Weights of a small sound classifier.
Training: 29800 steps, batches of 128, held-out accuracy 95%.
Rows from block 4, named by matrix and row number. Rows with one number belong to one neuron. Each number is 500 + 40 x the weight over its row's rms, rounded and kept within 0 to 999. All counts start at 0. Numbers have three digits each. After the name is the row's rms in percent of the matrix's.
# u: gMLP up (value half) (model.blocks.4.mixer.u.weight, 768x256), inputs 0-63
# v: gMLP up (gate half) (model.blocks.4.mixer.v.weight, 768x256), inputs 0-63
# out: gMLP down (model.blocks.4.mixer.out.weight, 256x768, transposed), outputs 0-63
u.620 032:529536493565472480480443478531437485497508516537528520553570465551465513428427505535508514546481476592550501498489498500582487502472463487455498544517531461546482456583557543508475559467544485
u.621 111:504487391535517561539516483493584408500525556510521506513514504562468523446471586419533524521479516454440486544524545502546498521490456459540465438478542440549445435533496486454509480413550497
u.622 135:510564563535519508549530493452550511474471428510449530502561518499531510472469448509507527543540461471540421492486633496543490498436455517503500535552502551533473590458537463445564501515479486
u.623 105:470506486531500544490538479481498525486514514519549447504510510494513461475470519506508533525578504586527495531523525559493544495502496558480510503545513513547501598489512587536458490476497498
u.624 124:431495450534441452487446549561503491538435544561530562486564444618461472520497459543538467496422491485487573463520428567532567501459539401504479481465551513495553528496473469500515574454476476
u.625 026:503539536495522537525494514449497490551541525540477527546565470485526491427490526526522445459518555486523445542489494503463497485522465464462531529478520484448486514519441542472493444506443565
u.627 140:467455467458479529449518444499452529469422554434505474470467476556495533449485414476400503433560552483528491547458472516515499559502520521493551495593519502586553486525523467539572532513515453
u.628 112:446510480451536503494490540513508463530581518524592517530554534541521554485455483501545503451546481512528503539497438541500431523548492538494440466522448502515534517486495530596563535458474564
u.629 097:431538466475463533527512502471508396480453531479467513557503492490527557479497468574485533498463449550508484528484475443443494559433550555512496430556572430448475474484489470488511513496537549
u.630 025:481471568488537523515492448518483578535469472417514485493528405558449479435450530493437450480563416474478505502551438419548463551530534534489543587612476470530537498505501528489557480462549513
u.631 144:461460504537578477478497492463533538462438564570553423528547479519533545480486478497502458524536529479506516420461493483511459475496546520473466513516471559464441542465460534471427483488455509
u.632 025:457462516492547510435548509485503491479532458544557452515504449513525529495540446502463589459535499546536443489497489520581503581502487439490491509512565458523446450427557494523440443478539439
u.633 127:507526472511517461504513486599426489462403497478471489518515504568489513468471479570535519443493464431457474437473497526485530412521414445496470474460563464512570517520490472478527462465554513
u.634 102:505528526460615534517519570441564497506543504495510498533556469502501525437499520527489481538512571479512520519474446514565538534494447509506451503472512474452458478472472459507495548513520513
u.635 108:556448436522498517521569546491482449538451513429579542589539490489481443513471530528493440525466453432549536528439516485546469479540461518535481472460433525414465539512451474510521507534454565
u.636 132:536498478454577486435471441488506561504523549487434452558453423505456515558530574502531445455494532445547487501525439489522488576462530526505493453409522421502533422555539455506478551484455536
u.637 133:477490532510550447514472445467510467490515442548501534516447501490434501420541529468491545441526512537463420518490463498505477481495523537453460466487526449526558490483488561558570469420517517
u.638 134:484461536472560502522487553520459484452519494493519485533456514449568534497546553525515557498482488531496452501506567522504501512445516497449549514505453468552423463460510486487546539448499494
u.639 108:427519487488492550541558513467547537425520530518441433512543559516546533515574521520513554510421473490504508486408467498442480471488467504468516512600456453490525562555560491521496570463488490
u.640 123:537546509474516551428515467588452565470511551500514574543523421537542477457584514431493501432477565470465523501519491546507482478499506557518440508522498482489442441507521479441498470461413479
u.641 131:514454527501526538485525464504489514525485503508535540489473466543538466439477539506518474543494506489454508524468527572451469488536541513540571494585457478507491514512503486492515438477558517
u.642 127:460512499488576439476508541498556480509524482486500415487557388585454525524487525569489515491473535467546460513521494457495457493508514510586441457495535472504473500503545504493528560470488485
u.643 115:513535556499444497481459539461517451499464523505524500464509522492488569475542454537486507509479511481461537537475548598480541470530483485549451541465561502521418485520457413521497503486476464
u.644 025:462454502358500536480467534509581553434539555543501380539565514444491467569522484492468516508524494450530472465509563451534448495435495473468504490439477407557505493485488473458507461548550529
u.645 131:500523502470462481550518455480508475519463561539482470564557527463497532504498487430481557487433525510463504514500553499442526440485455438476512516516485469512561521556556421475505487506493407
u.646 031:515531521544556510487457557571489531453465514480458517498495486536468443446521468481561427480480508387476562499484476518456403509511533528444492518549437555442500470504546519550564552517523476
u.648 075:524438585465500516518410468504491466423515502465545537500468491472424499461429471503543488516521543564562544489454497448533545521511560542515586488459473453533500480564477520515504465463525472
u.649 117:523459433495540439502523493522455438551440546534476461471479491506456564476573509475513483464585497462423474495525546498499429464531461536596465507437481522491471535529442484514502469533378495
u.650 098:580491437557470455521478502607511511494489501567563497450551477499452500527569468494504511461461454557451499507484453501450500526576514499422494434529486443547439510428479476459502464441529550
u.651 110:506535508396508480505410490516519559518491508461504487506497469479532481441489530454466489484565515499470496462552485516528504499548532508407493507553475479522562527425480519530484501462481524
u.652 126:502435515476509481512517506519545516487503416488561574491514500500464528569500451513563524505498505480467550489494433418509428425463464528544527557504510490439537394511503585474476521517439441
u.653 025:480489493505511515434552481566538478500486497484534481497515548551464505472471388532481506463473475520587546514475438469473511551489534469494594493511478527405548525486529523484434508517511480
u.654 103:565537514488438495506514521537507524463482467487424473534494527460490454552485533576492483508453585493483557488483514546502465446528550509500540579549516555519531467490493467456469531481553478
u.655 109:488528493483595521556543433538481485510467468559423497584504474403483552515472425519483469516474465445541454470531513467493464496511421566466523495536509500541507508558465481529463495454464551
u.656 133:483407549503499574506481486536506493526486496469461534476477514522553483486551495555476505517544544469482437431502508472468536463479476537524547519478463529496500527454524588525508454528514495
u.657 102:450506491520567520543485484550462463511447503554506479501454572451512552483468520464470512472546513462502461501526507472505517500493516499498525469523523510543467441447519483451492492530479451
u.660 054:552565509551480450522603521469517488466486500446520496527528530491506512466489508528462507484562574527506508541527481521467538486524482526549472467413521447455513564441512560492612504424489582
u.661 116:462566492504534536430594480433450483440567490530478515540462510458491551512465613471557570525498475483432491556540531519492501494516502502498429477503472479407522530484507551473479475512456524
u.662 137:479486542533504530539590506572501471539523524489491450541462475478441552534494477478477539508474484546480479535448532508575544529513500496567467529470554567539511498514508540610508488568478477
u.663 089:469449474503522566526466519525496453400444506589595462458504476446432509431493445376536485538465499476458521490445447442471521483513544409486520494501517501489539492429513543510451502464479416
u.664 107:508545513446538457474510459552466539454521536484505471529572459489471427494532460573521420468514471527445474457513545478453483522515502505538505504538430529588549452549508525494447547545555542
u.665 041:456453441492481561489504497484421453545542460509458599517500394507535481490487462490524494532514551531409390505506521526479586496534495519520530448473519395466528461457505453504472616498484549
u.666 031:505536551434519479477463436483537553478516471481524536557575495515565459525441533448516521506475505413479452548502572497500517527512471463538461554511480596484487569522484493473536481556448453
u.667 100:554478561536524527504472415524509523459496495402493439528478498403502488508477484475425573490520477449437512538476480458517498510421486476501467487511476487504542537532460564513532521501488499
u.668 039:435506497510509506527454515478494492524554520468514455505520522546461442480514559592443449492546432535483416483551504434532460502542533425509533520516523505534472500538543461500470556530444485
u.669 123:465583483454558481523544508507468503501527403485477503484447522465486463548504614466442495538562510615494531503465517513439507504499489480565512488452509602493478574528531484493522504464551474
u.670 039:436479483515530505506543548482482458529477402483497499465597495500512493486520423541445521459477489542561474456518433419482482513452513447505506553537473510478409566518514535543421440529574509
u.671 117:455484514550529441469435520513382460515475463530504551416499503539512547418451435461517421489450469485490454542545523532476483576441526477518523475498526512472511495513511568487482537521448426
u.672 081:450534475517491425549485514459568448488515485441494534533471465483545557505524501522495473543450516545525428533541544483527492523473488431493508481448539470530449519481489504500524469426502512
u.673 067:458431491472492473560510481426465498522520507567541475505531576535473478539545442529523545553554492475450439533494456468446554461498469429541518494516479510477595471471528495463506481536390490
u.674 085:447537479514530557562548483452535444519560494469442508550485515496515552438536490568495513522580486527456480456455483567450571552427478535571477480487552462495524507480525471481474516419538496
u.675 132:496546499495458522517531466496507378543450527490552479516570544441556432513532531505580532514479518469515477519487541508427525484560367486468472488449400472453468567465518552505466488489446501
u.676 096:540557555494482507434482485499482533536456499499493519553494483514468495466562471496502444501540478498494502486513473483496481494568512537541612538474436410537538477505482468550539439481512500
u.677 125:497469539519508605460494463530484489462490550540527506469480546575528513391545595486515487537439429475488508520436477484502519455566515497570490455504528478485511423446415481461413509548509421
u.678 094:466469516487476476478503502455610565421530491497529511499536518500498445508496529417486505415537504479492520495471472549489532503542511504540527467475531461546525474582550539533533526519497576
u.679 146:515473570475518492472518405548528504497554544508557533517506535599460497519535538514446515471534481460521513466490597570469450457511528545496553431560523516503477466509428517517446528495528516
u.680 024:502552489437504493453582478486474554507582495559500539511546417497485562513492486551585437581470473527481484592495553489482553488463501495552537454461487444448572480524491474493549484502469464
u.681 116:447480504571474454458476514548465571498554445454572441522526468508503399504463489459514526494543500494553521546527499502487508486432484436537473449500481531545539425482545541526543428471391458
u.682 119:483532598474522565391435578489468575465513484459500480554498462488525460465544446457463516555513443558512485442498503610533424462530544468505546540502564491494537529441574543481473543484513529
u.683 139:461511509521529537506420531522529475450469522443541462534491463434513436426496510546492482515445500497498514453473504488585539490497459386543562478450516429485499448463422580448460474581519504
u.684 081:497506537561572485558566443526523472515479503541471517505522470492446508481473461506444551513428441509474477536455448488482518478554550481539551410436431543465555522437480467505428562559549535
u.685 067:461519528491482566412504522545511465422507514520476469482504492480456577483492393497487539491432474512530511531507490486422485544448522497497542541484478515470473547481509485463452460419508490
u.686 118:453504432448479498544470539557506477560552440436489514511473477458442524484450505547529482518541519537455501555551557504520486538506471522469539590451514577471522460510495500502497567521519517
u.687 142:539512518429549539542492519523503432586482585524480523478481504579449520504472477488376507459479480498494541456481507441461569455485538558537497480555492453609541469408521549519589507517485533
u.689 109:576428506499554495554518480449482501538503544458528548541500522549476528554532562493476512492508459481469470497502445486521548532571524448473486523485549451592442499498500461538532557497495512
v.620 021:497490431539484495452389543508436462585477467470573450567514488570460502467520509585474471464438503573472528497557492514487459458475490518529544502563510508515424427586545563424496543450538472
v.621 118:511489422542468479486470455499558530404515472515473573531438466456562504563541520539544450474500508509528423486503545455483508546494514500519436481493579496494515499529453485464540463479487471
v.622 129:495487543570520472545499480489556501438493453501465521488516517445508516530480408556496505473520469505537483508504588464477477475525447480468500505579470512523493633523546456543492528475500465
v.623 117:502595437549476482411443502518544402483509526466557451566508490415461486518456477481496572492494475528461507434527471499517498543461456517466481587546438451487490558454495540550415529475471496
v.624 125:494496501450419409530457518552565493540460542494515519478512484518528521432543495494521454493469466429491491447502437525515501516424463479510450501491541546497478404491416508494429494409589544
v.625 015:521526501506472428546469537467604503513516538393488575452512432496522566572509508478429379498430565495444486488531465492420436495533508457463452478503487516472481526560500475475443448507503565
v.627 133:513413455489503518465463515443438490429490579450528521437442488524461524505472470540477464463511539456536517570457473453507445501507526556494505434566512522521602524474469602449472533444490454
v.628 114:493505554510454513544420558523484527548460391465444491593464509530514531476530528480537507525442563484546542502490502475542512443472484523436524443524428510530532511469498545456530469508491512
v.629 101:488473417488463486477584509507548459480462493531463499469537521567532534392524489519549532449485537561510498489524484471451456516507522523479500417490548399478473518551545497596504545528515497
v.630 022:466501505474556513513469507432517518482497549417497507447513488562541518514507513523530408506510457558554477514486484378564465478479488571447582560548446552495527497508542552483538512509514543
v.631 151:543507524463453538510454416479497485500532484482442485524524580483548498531485462464498568467458523481523549508462504558465564501477482478511457547489573481591513519511488441524488486520492561
v.632 024:495507498517515479520464557504550499439587504499506562469536510532480510598534490478562452534450514499540471402490504433448529501461469523457529530524466468458465509514539477519498412501492514
v.633 116:455503436498483519474460525515499485506472484518469469482483519491524509503561517498509512513474496551508533546504462482528451435512406495568475470532505479479530471469382578439517498470497509
v.634 108:462549537465509465472557540502526544502530450502450513456527491487566518510455586440491470582590562549524448473445441562557576513484487518454532554519486450541486480466537469529506548484504486
v.635 113:466470419496476547512459523520574532471477488487562568530485516493487524500499517540423491541526530528517546499549508419482494433508515455562486506490480544478490492486501502522454478458473520
v.636 131:499494472470525474546500506486541506498501524590454513550572468563486442470508520494518481472476495530523471460464468508474510522474525412533500477545576455502518503476475487425489560531535492
v.637 117:490509514426446545466537544548529543560481479470532484534456502495590506486514578494532498448467565504447545482480514542483527519555422476528500411510494532476467568479519439514499516549446431
v.638 117:537523533543566436502504477508466530505506509465560448508485448469472470484528546526521473476439478532380577551560519540559516491505533499474454500538486483452500495445578513543514521486498539
v.639 103:480548408515504521544542470480494540539492514481474469568559526487486481539450487502438467558465538497467485435457510424514488474481502487506505503471513397461527490545539457561485524525480518
v.640 117:507564514513485524493450517508454507489534434494479495487538519556554462476460548435478509447530492549491524502522461538514456556479479516467443514469410447474502509471462574552591496487477495
v.641 122:476433458481509590454518446413509496533483514544538525459505506559448474522470486516496465503443551568470511464488499518507408490538487473524512514544581546565529497444490452469480421502528547
v.642 128:495414517483457434457491526575586494475515502531527565589465525460493583505495523510469503548548425501529475446553572455526455545531487471530483521471567474469510541428540410551507559454552516
v.643 122:470434524569536431494466400550541519514491560454504467534480458557443582504478435457443540616507483537456471529454520504446528526520439445533531516485473525440492493531510537467504489417517471
v.644 006:577551598434501469422523498496493499580492512501448511506512551433515505586409481463503552508468464465520533487517526545502489546513479417499475481477469509508544494554461485467475592483539536
v.645 139:561535503512522509494524408502462457502467471518596482445548587487509468539488549420518480578542482463457421496493461491477538526460487544523502573509472552518572502476496548488505529450446517
v.646 019:493398545475527490502488465493540493491549493580473505532524525450511545401523480457424418575529498515470519478514454471461491464479467535402494491542537567479480493489514468519579536507489483
v.648 080:522403523524492440446510486519484455464495482537459509463411558476505473535477505485516511579524434489558506572518500540541485513532449496505485475507439534488545497454466525452517588535517495
v.649 114:508456509531496467438494464469551534454529435532561550459564532504562503531521503443537550549495491506521492472401476461488547483543549567537502585505518571521483555488522533482514477560516516
v.650 098:457501545473480471539519545442527473483540463464563428463471550465521462525538538467504493527486473438381595504457518542507438476392472513472485473479475602509482537560537498503440527516521485
v.651 119:525554550500517438542460515520482507509523485436468475468540503507483460470565507442509500519538527510488463537470590485525471469529477508494474451483500496538573366534540523485581600556528548
v.652 134:456489533541496489522417456463592519514546491563500512456529436520486564533565472530609477521494503550460504457567412555442507561563440445497506510506518563484489584527499498512501558429541488
v.653 008:444476455482453480547478500575500462493541476489484506482523426547518406544499473504496547523480476423527460498498472511430516506489492494529549537485497518542562525526481465522496492536504497
v.654 103:467509560491505542537483544482531491512478523541443496481441457532520547542513549448512526609485454504554535511528503496484543549469479504461506476518505491432461548464542551513472510495562552
v.655 105:503518401466523468532451480494415461498462536558424442445460494538487542504496488473506452581539465498599484490528524519514538497498461518498544478477482555533514490526521539495536531458487587
v.656 133:545433550509568508483485494506532475475505449452525511451586554504527462471513485488452487490589494554487477491514546475413432437579449508470475512508472490478489464427530504400496513508496467
v.657 106:530562505468526476551498508577431494538488455495491547453413501579520501447512586523505480567503522540542543482576526484538462473509494463470577507546515506552463508514522459534501537543540444
v.660 047:509502471521494485498532527507582522456475518454507544516515405474523468501518490556440496441440502514519464512480512545443524497566494450505457488474550409520481539464539603499548450486500573
v.661 117:486521535452521493487578477493538448424480480551432510544534493499464537509483524529485553494478552518459487470562484428513515472521498523471437404535549539489455572477480518456460513463486570
v.662 129:530485528482429497518541517501478453535453421547485448508441572577463513484527449543478460488491518541518425552492444492484473523539564525539535572519537551464530409532423507504490526534464530
v.663 076:476465553438448571482506476460501512555484535479502433531463501508518485537495519530494592530504544521439489494429524463456523465564517518490485501515445515452500532495513501505438470520540536
v.664 108:516476533485531474504448482541489523449457425438577502501526473531541534488567507492545475491538547528537577493479471532524516491422483493460522556501484453489492546476463556416528475440528419
v.665 009:467478483509587506481457527548492540521526506515416495532505508489506471471504480518533495547535506472513455466476504454442511505481518508517449512504560493497524523537483500447433533532414547
v.666 020:530492533478470507459513480457588487561547460521494478446507493559541475521547586458538518496433533474495463526481545480477546434539440535490503513559556508436509498493566499479481529493469458
v.667 091:505526526484586473565451512542539460525528555500467504480502520478560507546515534501538517518485456466519523404505501512571467472443466472511466567555446517565473538505564517520512506499518536
v.668 031:473515495538481503454452542532496461510527478433539456481483524496493482513519500504409460546442482523369493509481553508490513480440500511576500538505560496523511563531548559449423402497548494
v.669 128:551573456527505572506556520545442469457545477533507529515501475474536488547449474476515532515460509516554584512487526495453465497552462521530565556482508522539534491504552483513545532421456491
v.670 016:464506443545389546538472533535507475462384474518527501425508554559438520499491547508502571548555492480483444453503483530451524481522506475481442425532468599552542537445479492598529405481475519
v.671 119:407464404545560483524359522530427505484516470491463463505477456432493498606491506422525481505503403534547571441550546510468483502473555531463544489602525497464431512481500476529433520538532481
v.672 081:487548490543466511470496556473521557520582513482515512506414572487434509555479564471518527431396535516451438435489578495509539508508482482515524463419464509467478448519512538503523456524506480
v.673 057:481474473428522461531520467497564474509433494545497455485469539504437510550524435585502513597515481428427496482454449522472501438467453529569501451475471473527531494464573535512487481451455478
v.674 082:472540383527533528481481459525453441482530507535497498569498558471455432499564433510428522547496466497474526499481502461532527455557434485574509503445518472517531545573428454444504474477516454
v.675 131:457550455472513529548517486562551490453454516512518511514521518521473478562445563440447431513461521503505509503424530454501486528474500544506474545527570516523511579490546486550469434525494465
v.676 110:489480509486525546525451520561512490549540439463497504516590479496471445506509497494530491512504481536564431498553498474567525514498513526498519477494447448560490547494502498441487392555494471
v.677 115:578533549508490518420517427581511488433511579425593481484438586526515500550492522461509483476429506501490451492493494560472555507503512462546520482480507444505527452483510419440478561626524470
v.678 099:489533503502533535472531499502624528466464496523505553495436526475487458455510470449453489506512467478469530557442461475548500501510516461584447469500489442561482475480524480473479560485542497
v.679 140:545518566424497568535476420506442401487471543498484496508482506529533489497466438545515562486562481499579518479509496536468488492451492447462532517582436516544549517510509612533489495538510547
v.680 020:506523498513476461492468527498494462426545522545531484506531519506492576561531485495556456534489479470505469491550458497469475493538540444502517434509515493468439552534507459451499521488575467
v.681 115:524463448517471504464449595488437544446534536469527507526571536443504535554542518560508452514454487558502516526563576457519463478553483519533529437517466553489500552447541476590490470514469454
v.682 115:491534510534560544471429534413512601471521532446461571539501521497524504584552392491473443496484456527475491511470485499533438482534514524503526478483546465497479556429484536519524550495450523
v.683 139:560470492499426522515487506437525452569453456486551513467524467533539502494499527535516562484540422470521557496553436486487458528501453493552526487459503449553521410441511512538510459537573421
v.684 077:529496473502475479522450497491518498497468474511503548525520463475508432498487501453384539519431485514534504517487539452481487451512521530568542469484428527465525445435554536577417495504496517
v.685 065:444557480485478546577480550476465478480482474491523450467510457471504492528456468553565527500438482440534518523563528510528516549453504565491507547429416446583536529565478405443515557509474569
v.686 116:456522534489458457501493453453497523542517470511489511481479571411450397557548552515555436453509511515619468536553555450478474436554502566508530535509504524422509492449462496469479512580471484
v.687 124:522482417465514419495505554461512492532483602505474468460464462501522494509471517496492472439546527520533547480528522485481433523469540575469543530493425426588536424465476518541589494431477484
v.689 103:547504544491505538528609460555487467460508532466555599483441504468410535520452517534490513481452480514530486478530497569542436445460540480467489501536564538568487545545538490542566420489475545
out.620 028:482557553504499412445471515496576532539467460513434473485496511473440520502459492484468474465464494514450468517450521483514519502485555496448452525571514494452501467504512532496438550502493510
out.621 114:499511506514544452486493513499511499511517475450544472495461506494449579455554544539508484484612365453521420527448528438454507541529518515528510508493476456485506418489549442429531448545500428
out.622 128:490448457474508542568502473436514598543528469426445514515519446486405509497515477498531503484467449536502477554454473460484490532515410470454531463536449540491606589600483501450453463570434493
out.623 119:558493533496492451509579500453544513488484625492507433472518445506521454533468516565483490515524446496480529485538487516514444541413532546535436472532530520473566497474590477538476551481464523
out.624 131:450482499455507454551566512564491545494452448464506495551506531422470574474490546508433549502409444519461513544518480478474512538458499428514439398486445495566514489418506510465487467530481460
out.625 024:426396469527490502427561475444465537505483540438502495489509470512521550528484536524514561510471409473477498459436524500553469490484506517545471391521477516485486519450535430424493461503573493
out.627 139:504468509479573491480436519509543503653449473529472466505556489450491460458498497543471453507497537518494554447534470465530427496553491516459527435496532465530467483508523495514481505512525512
out.628 111:541520504536467501530423431501517499524468566491494494471452503564480507490465514448411538496547580497577585504509524442521464568476491542514517502456439518523556439510505524485441386523471544
out.629 098:477509537530486462470509405509504496462524531484512551533553531538532551470497475528435513568486485496519526486556462460528590462501558491500486513509434549525515540505453526517498476502519583
out.630 023:506492504510463518485447478456542486461472437451488413480504498544480450460462448503544497513513489475470513505510453400501476540483550461556529575567506439471602464485397502558471548507539545
out.631 149:500477581494470485492496509477548512436460498452567438485511514517561506582493493537475461476521485482577484485484495481438444551522457502481499505498567541500475497526441518504518612537526460
out.632 022:495477464490481497536491527574569477559516477492496534441489482538467459510442539477544503505469513473585491524469466480542418477532510514531511554473544540495529506472464493443541452514467515
out.633 120:461486528548466485532502498536437526471501446506473497492509517544443458509561521471504458527531501502442486455480510532526503466480468505579519467498436496436552525475397552502535471409417539
out.634 106:499504544525472455543473557561495557514477477468450459464500500542504497474500568499537429537512483502558535476504478543537520557545529434520572478545521554554498514573540530549556532520524473
out.635 115:504537465508505491509472463487457497540511483527502485480464527419528475553464421566566523493458493492486500531481518550505507528449496461478589514511465520449520525492533504506465544653577542
out.636 127:498474474469475480462424530534461529536472488508572546450464463545528447520512480469510483514504465525533577584489464514563471525568579532567502482469523558602503518505446510460511576499490454
out.637 129:510520508504541526501423535492532476489502560538487531532427568484420497490591462452529457530518505496533473472480451520518517459432561477503490430492568443435532524424433426530508475571400486
out.638 117:470502466490472511507519468495548485520413464419475476545461517507434522462479517536501510479581449465480548437442472519484555516505579475503503516551414505519492539449505561492560557416515430
out.639 109:478531499499513519493505418549494480480442471468553508554541458481497517500498465443471502472503462475480468474476510485520609463544503575497500528458473490564542499578516465423551448384525433
out.640 111:518519505472503500486562457509526543521529511453486489528514440516490505550452492512510533455430502497541504608421547478502510458494556553438483472525605532544435529498441527453515523454512530
out.641 131:524510466486548464531490529549487561521502487554584492486474505478497566491457496459548474548565442511504508483442517522504436620455521469497624462439558505550500473509463480515557579533551537
out.642 122:489462488501546487579504450530497467511480473512493492463449510529473445512567518514572538456473492491435401517474453543528542504492506546510564486478467443450497500542488552512514608498541555
out.643 120:469483458467484578450563481493482472498552516513479540446547479512521469416423534449466443524476497501489508470464553555506480473493461483513429517484476462469446478485499435529533537520547379
out.644 023:455572512489472583495536470454530515510521441514546471533488530438556511506487598533412504565510544444508493495479449471514519513491500412531466516471544459455475461493524449539511443514468488
out.645 135:481479504514479537498420418443507479471435448503480463519579540488472464488491543482557422427503474476439493482522552531501510421497473570531541487535473531587449579592428446486550525505494502
out.646 029:535546479468513436510448409451462449530520514470521431562520533530626523418488523576483458467539511544496471541524457569498542459514484476567423550466515500504434529557466522480473444499464519
out.648 080:423476501522471501475496448406496451492534473507584502460530517587445469522431525482493513487468514493494510489428504459457514504491528538524480515544528490462589459560431599520469513518517498
out.649 106:494529484452444475510484492435456570505615498446496510521451476510577516477549464616540499395524487532508541513479518516467493544511463523445469459531468505465510553514498581438417531484429481
out.650 097:462456492573441504454523551513474488582491513472453569536558487508479494529533501505470501548482473488577476482434523416399483448556533461511513495481496505491481531502477455433477528545415599
out.651 109:582510518546533577441514473441540429475476562449510503501579449577496468572486435515420473500532569469496504500548451509494471506497534514468431554556442461526560553531438602512490455442492479
out.652 121:474489589504491522437557555560545548507410535488463447540468460484485478509518506459469500461523495530507523474399518489520564485508584444489480458484499471558467496513590493482542524491500429
out.653 022:463446446496548534418503498446517535471540516425498481512427478518452537526477488444465491425455497507503509463540510516483387481519480520494575447564556482515432521538531510543474494504514424
out.654 096:540474503428468486552445470502508500480563513464414475530491463509434484495427500453484430469494497502526500485500458490464481500503499542507461493480551436577530505540569564477441485497515440
out.655 099:444573503525480485498467490481488571446477486550439555480471478408423524510490450486509422476482607390451455546451489421476496518474497530491524519487557561496385493552492453509501469503472501
out.656 129:480512529527549494450521461438471541482460536501471540534482542553522470526516466449503522473499506480547483507480538576443459469546504595472507520485570558532469514563508512412501527482467455
out.657 104:495510473452480519492457486554549519445402521511534478497509511468467479536572449572495454472525477492507488500501533517496478422518385464486483453501487477481530458502505499479484529504491583
out.660 056:513465497574497449521544520445533502481527550403531578589537546462483473530486504473509476465454466473449465540551485449492546489531429495518447505603429435498458553490474546444465457526467505
out.661 112:573458493522564559465568497491555433478532451544587503405525519546459447528500458532547502492544492497503521499497474479573557462503579512494500481482549452474489482476513497550475532545547565
out.662 128:530496482506487542533455497445539507419482491515484461494491475467485511423491463467505435506525540541448459521546480514493497553553462551482531455551493505542447501486530504424434527407468471
out.663 087:434469446485536532432535514505470423443531469431574559520486454476467418531506454528447467469432591437536482508447453521473510424518474447471461505502472479489457450505539426484549470590516516
out.664 108:538519497512509504468429495472438496448476448508564492467527422506487482475512491426502542503529498529527500499439511433480480505434555431520574550504444432494443537451511467500510500516451472
out.665 036:475456406516480504491537459510500492490505554531455532452501521478453573521527525497461496546462436510508582394497517477528514429521498482571489488528460618455522501442544427492479466523560497
out.666 029:482504487511486522548544497454519562474529474517493498547443488542509470445440473496554501525501495524479448517543594498541566413445502547461483442519527438433484484506561507464510452497505491
out.667 093:490522471439390506497502493556551502501514473579510492567548544514489494490403531467542442451475458444506543490592488505514523539506492422506542491499468490498451493542511495480476552501480497
out.668 038:448465509505466514526491552546532444499488491452447454568516524484460567533549544484474468598520419487462469399412448459449475527486540510510444593496421426488413554503491495501478494498589498
out.669 124:551543480574489466495508508440484448467437469526491564487534504542565506475455518497466489538533497500483454440460558523460494466512491442470522488545535501496527596513533541479529502435464511
out.670 041:385447498451486536472450525467499531542574541462424577455496477522476503486504482510493451470474471522506515526486544467472488531501485534461534454566518432469480496516594473583450437533537385
out.671 121:428517508556508536510549544512449550504508503517487398492441468459546468479457510476498474475483485451522548497459478441581542515425525556480529514551456568512499502445492550495417520444489432
out.672 083:440480462512502489525490495569508480520507507505450466592499457557492487541448471524463555511481484510457545502510481511442527437518480475425595487560501569497510452493452485537523477551483539
out.673 058:489455477593602516541505542507572505468445448520524461488532560518496462509432418511442409441511484539458526532512442477580425483484512453556542452537495514445480491496495553425535567531477508
out.674 084:477511474492504574495528429467535551514525573505448504511486448474498518458562499542562494526545490482440538450594524527568445514529497588531470510463479490442481463545518452494547503464544435
out.675 122:540478439534582506483535531501460516460457459630538492517465507438493517547471477481498547485450519549527467526517515572455451533562514604478487554578470520507496520535454502393484487548596429
out.676 103:472544514404433589459503451441420492480495548456502557510485434505439463469469549639495503416524452539515493566459464498534563521479532495449529476474436498503538468538493472433585529547463469
out.677 117:540523473468513508523543522466473540489526464485569512441519402528492415522577545470528539458597480571577488501402515560470470500508543432542504518448439491508469556496525565432524460485463471
out.678 092:562513481474540427455511449494502480490462423505466474510486473523540557512541496519454520499437401528525426565442492574513534581545460473495490568560530474529518521509542478555498486477415493
out.679 138:493529444481512495473477442413528462503558475492527480535456428550483444484532467481480436465450497483503578580472477505513484489434521513417423452510451519555478512576594550508547505511408494
out.680 022:518515520501524456495510542513505442521467480497528481451492492521495566482471463452527450509560435461532484518512498539511457528533558538519565498474500518468524445443570510408491485458559526
out.681 118:507454491459527532396482511485512506528485482498557546574551504491391474463489486539540551461450540493487516510571533425485503487540508451480455528524384502535510543486509475492536516537550449
out.682 111:462515534536500514511515456497482505552508497486504470506423491471408503475493477514510495493425554576470504441390517507446501462558523483519520472563512493492562538436482516501506491435466483
out.683 151:540522497513488478482508483491472511558465536457538532475532547414460513419499521520487509500565524517448482598482534477482457470434466547467401437461404474493501443536511537559476494548507533
out.684 076:486499521475564459505459465508479494491512549420541470473557528522501467487455560473530527438472489500525462547498425496589512445517460446450504494510492562482540528481457525600576518541439528
out.685 066:493503494507493554436519534502473519493470514516481526461494543475454508448561385471542526438501521519528501584584466473552465470435529572517617456448517474516531561468516466460529523496468473
out.686 115:514506508473463502497567446524538473542498545507456508501535389514478528522554500402591442403505492566494457489413546437436492497472549443468498479464472498455449491435532590444530400416480491
out.687 132:472488524499476511479558492425516481571453474470560597484520578507531570424407529572508480502501433506477471565471527452455542459504505517511522518489434553530456474542521509489515540457483498
out.689 109:576446454498498515491493514467508448475504516454562479447504461516512476490489452536397461535556547507483467538474547451405519513505487506435499483494596450444544517528550422485495532515556510